{
  "mlp_ratio": 4,
  "parallel_block": false,
  "epochs": 9.8,
  "lr_schedule": "cosine_restarts"
}
Rows from block 9 of a small image classifier, named by matrix and row number. Rows with one number within an expert belong to one neuron, the router's apart. Each number is 500 + 40 x the weight over its row's rms, rounded and kept within 0 to 999. All counts start at 0. Numbers have three digits each. After the name is the row's rms in percent of the matrix's.
After each expert's rows are labels from the 100 images, of 14848, where the router gives the expert most weight on average: "strongest on" is what is common among them; "place" is the part of the image that holds the peak. Only what is clearly more common there than usual is listed. The data: rendered scenes of toy objects such as cars, trees, mugs and chairs. In brackets: how many of the 100.
# router: router (model.blocks.9.mlp.router.weight, 8x192), inputs 0-95
# gate: expert gate (model.blocks.9.mlp.gate, 8x192x192), inputs 0-95
# up: expert up (model.blocks.9.mlp.up, 8x192x192), inputs 0-95
# down: expert down (model.blocks.9.mlp.down, 8x192x192, transposed), outputs 0-95

# expert 2
router.2 088:491466544505515536436556495545500508571524551487457514494504468549499455457534532466503475528497445563484481505484431498567521504401545516467417535454451504447487507503515485497478451454557495497488570493494475537459558456502475492535459571505500538485505506601514503538481444416474499540
gate.6 094:491524507559489608507401544450442491549470569493494487471459519446516524523488494431481569530494503417465448527534559500511485443520526533469555527525558485466509470496494450498497440499437543513513509453556510472542542508526530496479511440512504521523528552543437586388524549526491490540
up.6 097:469453497513494476424465499536513515516483485451539488511479535546553564500549544385519536496520523471517450534455499508521499468468518507507510574556488516504498521468480455506551457491459550537456515463591527438513514499502582551515481444510516566450517508477434570417490558483533468523
down.6 095:476464541433489498438539454529514530545516556541489589490462474526455497448560493490522505478520527521443529508488487501495483494556426558550494549467451463495538505479394528443502487511542495536487573528497466520493531477479464503550531457517525562508518448454491476527509487482412430451
gate.7 081:529521460473488469502488486563575492553465524483538465464501496534460489547466478559509439433457487474509573536449521500489527481551474492454438513487475526500537538521471503431575455512501526527530427495529518544535458585545512458462538505524502443491488441526489485549478506427496511479
up.7 076:528557508460475465487514473584583497515467500450525516473521490519495448550490499571462405491452441516492540519410500528519460489511468543437410505473474508447513527512479504436567513510516582523550423501502532498567467560479523454527495587554494490484500489576504482566484512460478481488
down.7 085:523496395514459532561471521437490511467481504514541505470487518519473509533504519541492477517477517406529479498557499524468494530583545484492512515537525439476468461511479486523509505506464476479470499504480533523476489420497479512551505543500430494512466485444495514499496495549502538561
gate.8 096:558573589508489540539498498480438540514535500524504483507544515549529489485518498543489493533470422576554527557520612463447507528496456479481471448481493521516515479536490485445464499519501494468547520492487523441518482453503470513447525450526519512511444501534382459566541445417525473510
up.8 098:502479508538483472533544489463484494530537491530485495546550523458510577451517490460497484494537495534554463506503539458529553560513482422449450493490475506543473439528444447488437496532521453540458553454573470627515465436456542553503543448462491466531572486616482507469517548484514451449
down.8 098:530528534483509500452507569488468489484526488501482516452489503544444517462531477501513517477493536548465508536519501532493521480504487534509532579456528586433523547483513592471463487495423602514527499643446482459467597496488445513518471454511527524524474510448451474479487508514398564469
gate.9 107:503480519548479471489528534487598550488552442507519499557472537484505475533462561498516441507474479529510424446592478502519528542452519478451485458476496443534569482418505504452529452541531553481506446497497419524399537469531499504541474412483486553476507489502411473485523491473466504487
up.9 113:427502520495506487413544541531608533489568513478521497524429570520515445487495567463530483528528475469540469520524424500524514528471487512464457452512470465531533510437514457537468459522539596503517496518540494513430544452527536558524483472512535531522512505563428475480543448452511480430
down.9 106:446539503558480438467499500502441451499527470516450505476475491586526479482597616499478503517522466505519533534544461572500446486534527557509501553527483456505521439462508417581458540508514441512478495475505430508469563448483524527424493498554471432525497510497497478453501458452503513426
gate.10 085:581442511474464507562476436457428517522479451508515482440530491530581545552533492462515504454430460496458454455547533526490539439468474530491547547452551505514536512528484501480513468477485481493479502529510505510558491550513509453521432525545483517434534467583378502473502542510523466559
up.10 082:487488457578529503511496474475475506461514445579470487513543513444504443442469500517526447497443532574517504445506479519481545463495531479550534481477480535498500546493451517462437582484524501485478434515484473507545506522507452462435473503530431453522508469459508392570505481494502547537
down.10 084:470527455470511465470460527470532491439538481509557467473574500539418512567462521472479512454500505453476486534508449471496522601434574431472502491582523519470528478520612406546502455539490563506521486471498454470505451493500523582461518522493545457492495520574485470496490530501547561480
gate.11 115:523478485439523522497509512508503555432514433540472478450630549546519472499509490544482544484470463555493537481536542513488457492496456445493489486437512526523462493578471443438539572481529477465459478452485542497523490509465463459530505527502515495483524525462523504528473467467515517492
up.11 110:508481494558478428518468473427484471558438536490498454520494502519432467480476524488524546490477509530541530528496526570507533444456548500534543540527497511435600536517528498482507460501483457470525434534536458484559523509533543504464520479579473557503407440497423430544525387436508467465
down.11 118:501486487443487506507497433475517465532529461505477467445569505522506498514502526596406478448491510524482517455498544364523515513497527505429505515448550457460359496533447545474502456423513499493450511456536499551519498519559560492513504530370434467471478503524530489503457532504533518513
gate.12 096:450471559487511471499494520443462478503515548559479471490520509452484542483549469454547530483583542432491528552465497471511554493479547524507548505472483499479474554497553464503452416474445554495432566532526475464426500472520519500483459496474515445519509535544478553459472545533512512499
up.12 095:512516548558479551548513542501486498446466554496528462528465502483486544448459478497488503537548562373475536534502521546466500543462487493470505473502499458493544479532514492533473424548435611463522518494495537501540516497556510548418486455519501499550473638476394464421464473498503463422
down.12 093:495479475469512508521460541429465461502541528559455515564429487478488478538521510459496510523507482476453517533537515471490462432509493570476551528519448486511462444540400504438525499500590514514460572522472461514459537532485473492412485442458551457536526539501562523503562523508492535531
strongest on: orange object (61); its colour: orange (54); tree (27); largest object: tree (26)
place: bottom right (33); bottom centre (32)

# expert 6
router.6 098:514478480510481435567487491439497502578516509517461470479527556508437452452500458602513460462508500446521504498512536530501502491545481501474494441458519426527586469566480483442410471520508522452472502470494391549442459491448504497446462434487510512470489550577453530506475472493482538520
gate.6 127:544523530459498458524547475505527498469526399422566445550574491532580575473465552519476494508493460445526547509513481481514498527512503447505474495550470515557480459504493536560488497513539522582481483511562561510509461527452554603456496459489450499491533533496482443562510504522538491462
up.6 113:561522486470470428457559559522581437442531411455529473416580488530531574516481511512447492467472516587502522555518513489554504480499488449489453511499470548485460552507520477503507500472599544515476541539513506558517516468457551478422518489478456518470541504503515483610463500526466518517
down.6 119:496465530587518532463555498523510449519457478469463515601503460490587494501457503533536494542478490475509567503494502524494521528481556488547484503527518477617497448479519476542506437491400558554515474392514530556519518502466511549502528492541543513578515469540476497510499569480550520445
gate.7 118:525482538511522488523558516548496476456539479435544486534537451467504496509447422472443557518565487422439548553522450457477434545499491509505446521571482493474476454506601502538558488482506498513471567522406468505482495509454450469492528530471457535479505512529562483564480491481475505501
up.7 115:467520476409475460487518551485535508488516499464584484499492542495520442510513554519589559554511536429518540532526525563489489553560463467543520459511468485541505503507458480554403530495458524533510427506575550468471541541490595517465531505556480529539488510424505518463527457539561505497
down.7 108:491520522626514539478561518469451449474495439475447492501546479489525511562420500450440529595514425487527471472519489472525527513415564564495507506515488510490473443496570525479519459494537487533555449505449503498493504503484423480477494615419524501481504530567469461528479489466485447604
gate.8 099:475484490500507488477535485501540489510449417474530483523527559554469462493484503584458427514411506539530486461420505516582486500461477494535540520522500496579535555449528558440515509521397483443465446544507464435512511485576485441480457515454497523484483474421494456481540461481523460446
up.8 103:543512559471472474468549523571490490535524522533541492526489478517505508464545441473450458496527518489533496529501581513505540541570495457544537468512473474588499468482456507473532483491524483470457521463491492464464476518488491450447523478503574496453481466544545493465525511468521429470
down.8 106:560471464530512421484461490442502528547474519523500413516585515577495532481426529512473474501499513482539471494448456539476558486564558501490525439517537503554517488515520504429505488556501519517425476471515419444498488516491533542457480454558587561490525492566521557522460527478479490433
gate.9 091:481472435460468485469543447544538491478492469480529520462522528525466457466501498519490494506583503484495494544513505529490498415512505458450503529520544633466557621507527652529511504499411502408488516531486545496553506525573521533476484517524513529507433490485480501535482450511404446446
up.9 086:423510410542470481480524505496462537536447539545398520510567555517475502491536514482502483484486520440560495473443532486490498492547506532486523455459493510459474523544447546475482493478529537510472612539460519489466507484481500533518470520476468522484474514498611584503481505565522461509
down.9 086:508522522438508471497521535559593390496527449536506465417506514525521531515513438562470495456510471552484487496526498485497554462507426495501561489435546513520455586500462495436494442490516486484523469557506512500460509519497509480550527492458460463527471409450462413516448465482508471553
gate.10 094:481425485522492516501511465446472599502546440499477538583539552492523566531517486489586453457515438604509544507510491497483544476503501467446485488458421469510556457514481449491574531496492470481475613474453422490460424460479446558578572500485512489449484476471400484484478516445536489479
up.10 092:548579553481479456526486547479495463501491558578523508477486440493483463452461568524464534493492574531499447490425505462484491520494521527495524463515501545492463524477509500515397451504566507478491434504529552576526476462491570457521428483509554475538477490517627535527503524517500464527
down.10 092:482526507557445454478552426495487433480465477405560535449466499458552481553467542446543526491508485430513501494533543517510539570484541455522511535527469491524487476487578570539528512440477493549524497501442592514500511469533419491527497539571470506425483500572480489502594501501571484560
gate.11 094:499435514454431477510474506496443499507495466550464539517505530496462454536489504404465526486518533522497454490493509494456535451524506527518518537474451467559531478497516550541478491510453517509449429447484441520526506517532483540432527441464538422486545496564453527478500491492470515465
up.11 095:523432525503477479510466495509515480475507501570505559537445526462504421519495536436507480482462535570465491471486461500521551495507501484505517488494475483541493443478520531483531492451506547526459399444505440486462534497526497515487584418441576503471556424581421466454551491429525496463
down.11 099:535482428506491458509528452511568477577495521529455592490471482512595477507475510544443505526563463627434569556459505477526463466607486480576407480526550484580477499475513496485547521567531456512534403473478445517494584473463443467525508486476502513472457522459476449485507551495513481457
gate.12 110:488470503492480521537458495469556514587513604557516532521487472507533509507567497490441550535571545428490500535497492466390536527578518484529570434536480474545437455537496470567468608486492496495452558492491510518384499512462476519482521504439473444473530541449604518466526482493498487538
up.12 114:475464516468458570582451468444510516618499606526457482506478478527497506499595480503464535475504515466463518489470540519401496490534498463507574447488494487492505535579492417489460660525509487506497539539541542484460487566511548448519561509517466448487515497428542559482485506499463470566
down.12 109:509593481541524477524499434513432480512516493467500533547443518517450424526534499495525476518497499545521458473498480522453498530451490503560519523487457577490520521501464467480476557508459491562579471601539532480487449498602498484553509579503451467518520447461434514504531473507447548529
strongest on: mushroom (63); largest object: mushroom (54); teapot (36)
place: centre (44)

# expert 0
router.0 090:506538443489539516417481443504433467524455447530427499499526422466485466499505538426482469443509498556548454459537520540514467442529492478471480543525515562487551554477467482535500458480527435483540490537511503419475423540506547476518456539568449480455539567537505533503399515565408562476
gate.6 108:480559491491552540526537460475503462456514497542495530474523401514502520491501515513464561446485531540512501440534533527514481466518490480548527517437560453466530503491518452429456468483558485438519490455535518530493527498505540451528557466564538493448521507502490481447448527508443517443
up.6 106:474573502500551563521550479533503464461525478508505536467536408496491489462534558519474554460456499511549476472566509505525518478498487465538519484471544473468512481503524485422448466460512459384528506473533497581502527455519554442533468503542504488457547548528539517448408500507439494508
down.6 096:526475532473535474516496408482504414499486493514520503392524441508434449551544469550498458448472549540494527477470489499469482491492504542502500486451479484439548489512442530500476486528489484525472517579592465515470488504551623504531466511514504451565494417407514403481542452531480549508
gate.7 113:459528439460469563489495501432455502511548465452412548484520467439472499520480593468484506476501452484526438443527480527465519460566440495482505475481496455507466429511538440482502480484554496470517523443536505560563444461506546519543556530528491525495550522580565568502454479479514518547
up.7 108:477495423564448531513429449439409576490523466528462505524532527491539463544517503486551508511469454514498439453488490559456504502509541454460516484519416440560558496454504431482475530532499437475573461445543553470515497533432557537576547524540459424522511455484516506480506443460501466506
down.7 109:517485488437498565473494514511410527518477488459494488439483519518499482513540491518497508462505497544507548423558497533539499451477431535479503545478531485506566439482399472439463497385484526569459449436521513494523559515480535536510489489485469558436524501558472529479503489524433466548
gate.8 099:453533540566541453528440469515518535465464490468472495501406508455477530527467561447502495493517483379536464509498527558503474504471579411519467394522530459523540451531531494497456485548479492465562480423531489494444498506478535458415453449540481489508518477452504482470479478469496581468
up.8 099:445514501556487503573403494468479537479416483513473471501440528498489504526489522474520535513460501445524493487509552536484502523480576414494504401529519443549548466521540501466465542539461454483539472424547477461470513542513510473395511441560495447505467453382510455433499455420549543454
down.8 099:518516450533501509478519436537542509506501513428496468442543533552404556475510458560546491546514471607465514505420485499494488517481611542514458504550480549387540567471444488495548462492508461520498562523487516494596506491528496544560511575473524473538462443498471501514439511500537591516
gate.9 120:467468484561476531539579461444413542472496495478500543564558450481466498552523498455518510482514545461495434470524519518534508461484498474465512470535484434478507406509562473481512488521521516480481528402531541498540483499565528482490565521505443512492537540625552565465507522505456438533
up.9 127:534514543457524483483462555567619491559510547524541520443410524532493499505465463575511475539502470511486551516483463481480478564521513536535455486471543524533481529470441539487480540481481551510505460559423439562431594486475406503511490469463580494564461433401467442543496497495527545492
down.9 119:510533505605558484530520498441499536464529489542435568648475480514471472508454503476447520590514486478525489541452532505482449545520546511553489492544482536467465536497586559497521519552500494452567474428497491533488455514462501528506550520538574382561459564493544493517511496493501551495
gate.10 076:524621522532509481519580443610560447450523491458496522526513449474495559483501493541490492464491544527573452451528497494545504569496513464562497573499488504506461545495540444519499443478491422487553445506513547486537486491462477471552489508523544506474564475448505534542406552549520480413
up.10 082:544583558520541463491586457556508467446519491443496523516494412437492531542473507525475518463456525507553465435622544477531460536513479411535479516481494478511473511506568506528491442477484459467533413540521545485498428446470506449535484519539524557470546478461503532525398503539506480440
down.10 082:532511500520557451520465489450512504474473543495528499477471437552482445487587442522506494504457513550486489508485512507474477476495566559534519513485541470473550481525501419459488513550451536547537489533530495579515517528550584523519525437534477408475503423447437383470446451496508545467
gate.11 078:553524517507504544528550505536466486461522472494485556505530450500474542423488507519484521468480553498484501455556464523510492526435475440535505583433498496453479481485551453526492421506522420453532532450529525575526530432462539464551508536560504440480532523598528530455475531523487510446
up.11 080:456532480525551472523586431522503493438467507485520554497477439471480491477496510517491514483457531428475506456557477535518513538472504454532510536499527454468488439501555467537513404512524518465553539389533490557527520458481531493490541547540498484539526488582520503487481497448463501445
down.11 085:494499485496493492536452489448530461539421491470544459397515465600511484529544508530530467428479519534535524513473516443540451411516484555478537468417495389459504492495467485450489509540489486518488480484551481493499476533521548462472472416506487448565549453438497439495459451529532534561
gate.12 042:578509530476477486553453479604515543539534485427541541556564478534480539528520461525481534484531472501419565466499530463520476546510500476506444490452547449458494488517466466504538520554443428502468532517496490451440505492445448492490545518493506554476436469458455571508460527536478498469
up.12 041:623529529471525484498529486565512472513541418409479519489485500555463504455500592512459531441522486530485580503501463492535414516483467447538432595532510505495515542469550423480504486479448435527532424545513435439453503486483488439536411567498547457516501460471456507477510512525497520438
down.12 044:494474500544450559538494493516544494473521510490512532547502483536543480563546530531505505489525499592513486520470485504501499541416559556439471532459464509483490472469618487577525485493572467503466492598432417550508465511547429467518481501459429479544528525538522454493516585485521474529
strongest on: rocket (69); largest object: rocket (56); ice cream (34)
place: middle left (30)

# expert 4
router.4 114:508473464528514460524488508491496526439510488443573447485454581487568544476540542525566493547497491471549494496473488505496538514495503473575524505554514507498487538476470473503490476519469512583493506497552575454553534507509520497499482476523474555526556499459472523453560575523571481523
gate.6 096:465536520518482494598497518502391524472551541503501505498534537537543581481577530477517511491532422499481496498505540465465481487480503473484449487508513499521462461519455437460500447505525465511476551460531494567528528519487510486507536524458523508490513482467455446541526535530542461539
up.6 095:505532556490603532542518524509456406476506535537456529487465457514481476443489466540504456508549509540551531435484533539482455556475511541521480559516525539453561578485512435502399430549521508507550589511530452516502552529511516426434493540544546439509467454523482476491451500512489564481
down.6 092:532514502584520500492492459531533522442507532505540510546531531508418548488516488459475515610554476510451467516492544466470531524491557496540516454570474486427453442491517499513497462471473533520565499467396478523556512425437439524557515529443544569436425459537498513562536534497532556471
gate.7 087:508412530491575526494523481507497469509460546492471499464524480491438533419544483589468435466454507570499519489418501497466519496518552525468528539456524557505466502465392449510433516477531505484474510463521503549509557552497512467595469479518477398470489481488533529433507507455489555453
up.7 085:494525561518455531542468531518493447496500535473502579524508491515546560503450513467492592486482382525476536488532531482457486464545462462501521500498496509507504462464513551565489563443503492455436507444499494572542484526459496511520487464469565419467467573421501450421500464444532468507
down.7 086:533401495491493511465502495576496465515567435453478569468415540411456463535566554471495480472541532535489532494487510484555529487480516504509464505471508476518484510476503519426476503381463551535517478472512488443466541522548528457540528406464457494504586490565390560458469528521515482532
gate.8 099:467480483505535521519504524498548489576492560476412584455490470478468522504530438519443459440528445601407580467476441453546540504459523538491495508513556551464479546489422561504492518452563576467496519561469477600484516486542470493530513526475499489417512509489524437502469515533442535524
up.8 070:551476502503516499432572503556488457485454505525480498525498497486490473550498481501548462493543564548532549554522519556519447510466558526488529512494540508469499555507465530495584463562456528523504556526530523480416470465479548420490479471570499489503481432584474543496485526554513502493
down.8 075:536554455464467553481459447530493487526487451418517510458446454490451507518536454558498481455504499512505492521548496567513504496529552483476472563485501527453546514475487486500557572494482472503531531546491486514529440535533468473540483504569419530496464573508409513465493556543504530563
gate.9 089:496432525479473483508541529558437511523511530439521496512471534487506508504564523464504426505516501487497499523453566515570539425516507549523501437495518532485592573472481514563504482497483572560480527551518568491485531377508529505466536487515557521515574491576470523514481559567538492466
up.9 088:503489462511514427533519507489594493428539495478517457490511483513498521548426483557488601521511539544508542531578471511494474484494504461493520509513457503533411495519544465407542524532521523470453538471511491459463457490515496490510516491464460565491472506465461494521496480480474471563
down.9 095:530539493512498451521475504531503511556464496489530440485509476530566443516411553524564503535469493523577570488457414561530546516492589503559442501516523490521543474513543455470549477580551449557552406488510539547486497504480498493506498530576579482531566457514481433499505448504528466436
gate.10 088:478478529503464534532496474566518455573539566503477513494464500508484509502457469502538432496574522458497538431456450521508561509404504481530457473511570508473503543588468501486588446472519514526459525500535483542472494536499500473560546599516575482486573542452458489471502544541504485449
up.10 076:528432495452466449428605503450487533475467468490489532500579499508516542515570550522493555487425521566529503580489537483482473479561427561485525558468426546468479531426540542548481577482470450520444496457492502552535511500401492499516449521497436456483520484506558529478474557511474487510
down.10 077:432541464503466443470439611479466482491572519551439495505539515492524536460545457509496507505481456536464546450554481534489515442509560510511560470459550518535523537459492482511507567518588468450498573446517429499490522476380486438504520490553543462570512549494567491519499581514623491609
gate.11 096:595482498472505565522450460450451553428592477525499457470508507540518537476570543524507500484461444478523519444480556481487492468558490492486514471490533537507438505446489503439461584487558439518454551501503524447522468506459481518545575427467596571481490483480491532507518519504515521519
up.11 093:486433579497496467557551494390536540505472498505549520516497475456517501577534506465534570442496437504423514571564502465463550449519479451486476467482520441550441459557478512515512534464507506500416478471497494496445510517553497523455435504458433598483493481522438525463534514474528457574
down.11 092:550513487439484454489551535509521393491549473479465522437515492557530441453494529606522511391470537551489561521470520521522481485512472549486544527468492533559536578501470531476506497523487538560456489535547507502464491486478513513442512542574484438501512454447476471457439531500545436537
gate.12 111:519514515444439513551458538481540532513530483499548443532534571499538542473463564477519553499536487429503454553488479454443508485480454445509457434491462395527434388519521487539475498477466512532440492456496520550527474483439496526552536460456462579523536560552498530539530482523535438444
up.12 101:450464485520440549552483493438465568490471472505528500532512546516544591500525514446563500494464439532475481510484511499447497507506512435491464502516454510538526492471513436467526519509497427514481536458537514477530515495531540501478502513569442474528497358433454483458541510447521463483
down.12 110:508441482499480465453501497485472461481511440483573515487532453499532441456502501587501505453477567479518559508502519487506443513508479479443554577488520546530495559481495567528491526585448453503447502549578568416511480554498578463475522516496474469558490468447538479498426484508516484536
strongest on: count: three (65); black object (59); its colour: black (51); barrel (41)
place: bottom centre (45)

# expert 7
router.7 128:506529499505541489496518488474515465543470565533520566449507427442417485529456430506476443520510550543512486477464479452492474537493481512511517541517558534436473525500483536540454493482548538459497550533361454523539491548533353492464484547524517540443436541548584518558429520461471495547
gate.6 128:482460410429471497493567488421492569518529548509557517466472449496490519505442487434501485495553556496489506531497461461526514520550452563449515437545505543504485569483577499522531433523525583546486544527495512496524481571472538653462529542496547499493522528551541537525490542492553448501
up.6 120:532509574567544574485456531580523409452489435484367505487527550493522493482531534542501506508472479494466514498503547531510497481480560470543519556437509531479489463511407543442500562460492441465517437492508493480468500465546501364512495435512485526500493458462446471484500442515452545475
down.6 127:485475479477525534529507522480502589559467536536440504468521499493506533497503514520509447440481501471492511492498460490485507461454435534471527425504514476521558507491500460509499436460543479473471666483518485496481465459463495501552492604568471481425474502533574567532481557504551498522
gate.7 114:491511488512521469472456382480432491486434490396518466514532514422487496507407564569517469567424534439561539448479536492506506529531523461553537533508505534431483480432530497473448510502451465543494425485485544488511493537528506484493475518483496468542533489528481481461504509482485517430
up.7 096:541536523538462593477492537535516457500477462507408555511513451566513507442591512472482533459535447441435484578526471527521535439561543503470485492439474513451515473533549529481499568454445503458538537519488474543442530502546486487484507403494476537508515502513534480505478481559481522444
down.7 096:515582527490531469514483478513468443492508437514563529519541429504449441500454470469506473557493517570578509487442563466525478456537510482561533550510506540452457482511496508441457494491472497483508391491538511552519465503529528592478515422460558518531502524502481410486504432486459522470
gate.8 115:456527481456510441511441546446472476495530538511517447451510432543498580459509490470531525514503502499482513489456495491419453559538484495596535467583508517439510519497629516539457496503458520431501488497477441488491409585480508531423472416553569480465492562448518551466511528422548503481
up.8 107:496520490437516468498484527493461520416493466502483487484500497453565480483450509509476521521570454555464533455510487472460447601494488510542500456530521573509458429461595485532467469547466503445513514523476466536514457475481462552485472476491500562483563487555489483472504498489515515505
down.8 110:474546484510517605536513410436528565526489533491432504519479494475490528532426447515466487544532455485535457498418482525510526494474480517543485441458478481492494518505512473446492533475462525502455473426510562504553488535499490488524485574460540455469536506492511543503524526493460544522
gate.9 065:459487478559524487497430500437489552497488484473519420531498606556565520515498535498521491518481467475545491484501474539468499451486584472508465488454457464525562448505487480479499486481490444533518482458564501470508458471428587523485461462548481438535500474480450467490524491439513545487
up.9 065:534488524533490562446511459542571455476505519488409542518522510493503556489516553523508511533492566562476537489551547481472476480497539460515516529424471546480479498494466497550437542406530436458515527389459489557455455448394475476592535543489509480448503527470516492468510506503546550518
down.9 064:523501506517479408425469490547575509499507442505430500483499470530549548465486566480501526566505486470562467506478539412499491571574532461534497564424474487508411492506566497503488534491490495494529417573511501507470451507553553424450484497496452559548539481499495471517512480463522557482
gate.10 078:458514447544524515488409496455441605537465479496506435539490535516517475481484541505553532489479436482513499459500436570502504531494535492518446490517493496486580507447457484516441585553520466560529427470570511448479481464448554543524475515581504504532560473445506436468529492476542549463
up.10 085:515523482567478449436500443502557478465511510478493505448554576548508561507530490549504529466435558618537505528494536453485469437445578452549541509463473523492528464497474542507491540453535410448516484510445505514537493467460472468573500528464513481481404527471546533501521500480507528541
down.10 094:475479459553508451484513466489588538470495495483512440499481572515564495452521562525531503509503487482525505496528534473488511461581559449560509517450534497543468428489470474503485512522442499542556418565526592503532539506572524464520477433522458571565528471467470454486522486499522576482
gate.11 059:548519535552446511503441519437477517484549473544418479527474523445503595480531555490474497472555504514506544520471479471484461440469479445533474514513501455511488546466493496569445564479477558467482500507454499468469544540487453431542486449474531516511510597509580522427519536521524545503
up.11 054:485448485531535459534531458485475481541447443506543470528529460514461475519480520486505473463453465497490468510568487515490480522499580474469496484519513565437516502536552514486531385495505468506474406511466560495495518395471490573432474583492504521474475463501493486564469487482518514563
down.11 056:457557459562495498490503500520507531504427536529570524543471573483569444511470559495482503551497522434506517529493531565527464599506534496523527489504463467508520492523557574555472510490439503529431453503545521446524456545516494449406451416514434488442514594537503530529487539504544497481
gate.12 141:514463494507535528516440534528512480552439493523489485503496546400554544457511490563483506514517499401482488555489507491490505532472478494502521517451564497545504470532452413566465515457458522539488521460471462523480458467523474447490480435465489526485488525586496471488521523532452532460
up.12 152:500474517484518534504496517484560460556469526549523524467488478421466536490474432580479485484530533469488486514467497473499506503454434548474538528444579558511491509530485484592497496463488557515455523515439463538559465517537426466509502481473498509445454577614534553525486564516464492502
down.12 151:475548493469504498522462505520539514528486509491576463463515503498425513484544525584522494462491487485491597522524513547547515552505538439444461519521504549445561502514427488491506520551541511593544530564533550477491506501551490521492470542553444519525507432482466481488429483486549550494
strongest on: count: one (100)
place: bottom right (31)

# expert 1
router.1 087:453473482467473532554522521449470581538451541511516492609508483493494481567479528513513550498493510490453499534504511445500518491478494519454517462457553431509491409521482542573546462473477475539463533440546500471535524499512535564512603612417483513485463445477537503524565504501574454513
gate.6 067:471538453449487531486510499500546475449492472470520560479536436478532528529480457479497451491508507589437452417556447482452516518395440426532564511442480581470489595529483466556511420457531461460509563520484503543492511472471472461527508612518422516460492448506536495483458508528516554510
up.6 065:478531518506472507528517448601472513498500469513492536530431510528517532489475487442428491546552448517525479528500528446513526511502506562478432475567538534531473433481538505617511520475533550464514500414484467561610439471477514551538421483499545431519478539532533466490495519404473465474
down.6 063:528562513493453523505497477563482420478601441519465498555511485508449446473505489529512493537479512471507481496514533532532501630502425573562514451528523518473514555506472531476502419476505506466586425540495496456476467585540477503437512522501536509510559506542548421499508498547562426533
gate.7 093:437490505488502552462488525451570467526440537513453528468416491512438540452489462444514517473534487506460507516460456506469493466533494499488537571489564574481572497534530504549476487453438548504508514520504479569514510544599503389505547470507522467480514561558493532440475543497470481506
up.7 090:534493480533509470480541441529516497507543515556474492452581475463520450552424442556449508548438517527517507439509473503492504490443529447475506519460485554474476555489466538500481416515547517466500478510443491545496485559441480492519486512500485523525468508505575464565445512491465505582
down.7 090:464462461407477487560455514486454535489462506541438527507508557507492448531436530498455505461494479474507482532458495543468543456419434507446498483526564525455508530537468452507506417490532549493499423549536534472561484505549524505491473554511503433404474561554449539536589481475557490504
gate.8 086:511469452501537487464476496478462450489507494475450450517544467492509502509457543414562464478479480491514442494485439596498509463436499532567469450539493580464546602524536461552475474522568516494503516499474473486498446458525490458494447525599537523489513530501566538493485451510526485536
up.8 093:567419502489454509469577573541509455502512497473547460509509490523513495426534460516489508468504443515436501536550511568559483423431475552495471486499473501503554508520454440467551543521528472539478529525539500463548492548561556479535545548556506457447465460500469537512510501490483468484
down.8 095:555480567579521557513438579506462494528524515464476486452492475543468490465512443565444499453463532534460476519418480479503487478431479506423539520513514560443473599533515411458482496444530518501495469591458467529547466502504479492587491544418527452496479528454478482494445519490510551530
gate.9 109:471473552469513565494465464422458537456484521486490560487473531472530492542481558527484513488505549430487483483467492526384521484499490405526525561434549460505486460505485547541424446540385537543493467513528529484459559508522505532483497502506483467465458555505502510475514486525494509509
up.9 113:474476572456503526507443520459431522472505477512516510472487550465489420503514534567454524474501533445499486499486539502424456492548478422523518563458563480507480466506478518508440498487430511516515424551488520479502566561498465507519506551520504464481480536498493515488512435505501479524
down.9 111:512555490489450517507487457483518414473486491473520518468534488552535469519494505509516481470477527604521523478471532514492523457483473454562476581453520530486515572500475482487520521506463496469514419532471482556500502532556453487556527538513478393502478505472429453499492449464516464491
gate.10 092:495591576500520501532510498471558433489520652372453444541471469520477508502510521596549514497490434454512532488497508452465534509495506535529456480435572512470459548479524541491467515458485554512495486499502543516516555514491506404537472524491523543506434479398581497549495568516540497539
up.10 087:489535500472516529497501484487547397492511574392501501560497468522469519493550552585589521500497427479544517511526487494499483507505491513533446525447503461475473539508550529480467517452470503507475491454530553517508577520452536457584477552479497533527509460356594502534502540524556481556
down.10 090:482588493470473526468531450485459477470559468503419509533543458518529499475510566501483507506531484613482446532472516504490469517442494490484470576528507534393482551488543573587504544570469431468555428498517491518555573518475488481560456542470528444549461474498535481482512517520419568481
gate.11 090:513381483519490512499513474538528475534546496539512490479515539529472542476532427611477489462473475524560564526407514598490525437505481515475486488462455485474569445505390495371531510518459478488456518520505457463486536548521480583540576502521538495522479498466545492535555506445479463506
up.11 084:521628507498510463479463499506453477481503474466502530514509450488501462520480550437520518521539488497418417473595484426518461542470537494512539524540533481510459554502617467573459450516539562509584471492505491548526496452463495430469452515523483541492489515549485510505447462552463506504
down.11 094:520465566472492473566502524459471511508542461522502401512522416558471563441495424500462509432470506531365535525466495466503497449430461500427537549486515510414486521555499447472563433532572431509501535495494477545542496563432485505546466556445531490490429469495554494502416484513541519563
gate.12 088:419436489536490426490533522547488532509448464498464432501495510496540603407482480459516495499543496493524506479424435602495530496443504492460511454525351486538547483482516383540546511565449493505495529442541501468511481466450539501559524513575453479555508511455526530513555549505503484513
up.12 084:525592519503503567521559468507565483464489490490541543552516531528491458550523540627488471501436512546528508500512484448531482529497549465527525520473627523470444516536467533460435393465478538480518495505472501542447527445483493448455484507432520507507432511429503476524472486574463506524
down.12 081:415460503493454525526472482485517622482545517539462537603500495469440551484482498510511486541535482462465528504490526454464464529489499485535514491534484558488501406520537500543465482549548507459538587422412511496530502470456439512482509522482555569491507555545640532509529510521566461501
strongest on: boat (34); dumbbell (34); largest object: dumbbell (27); largest object: boat (25)
place: bottom centre (64)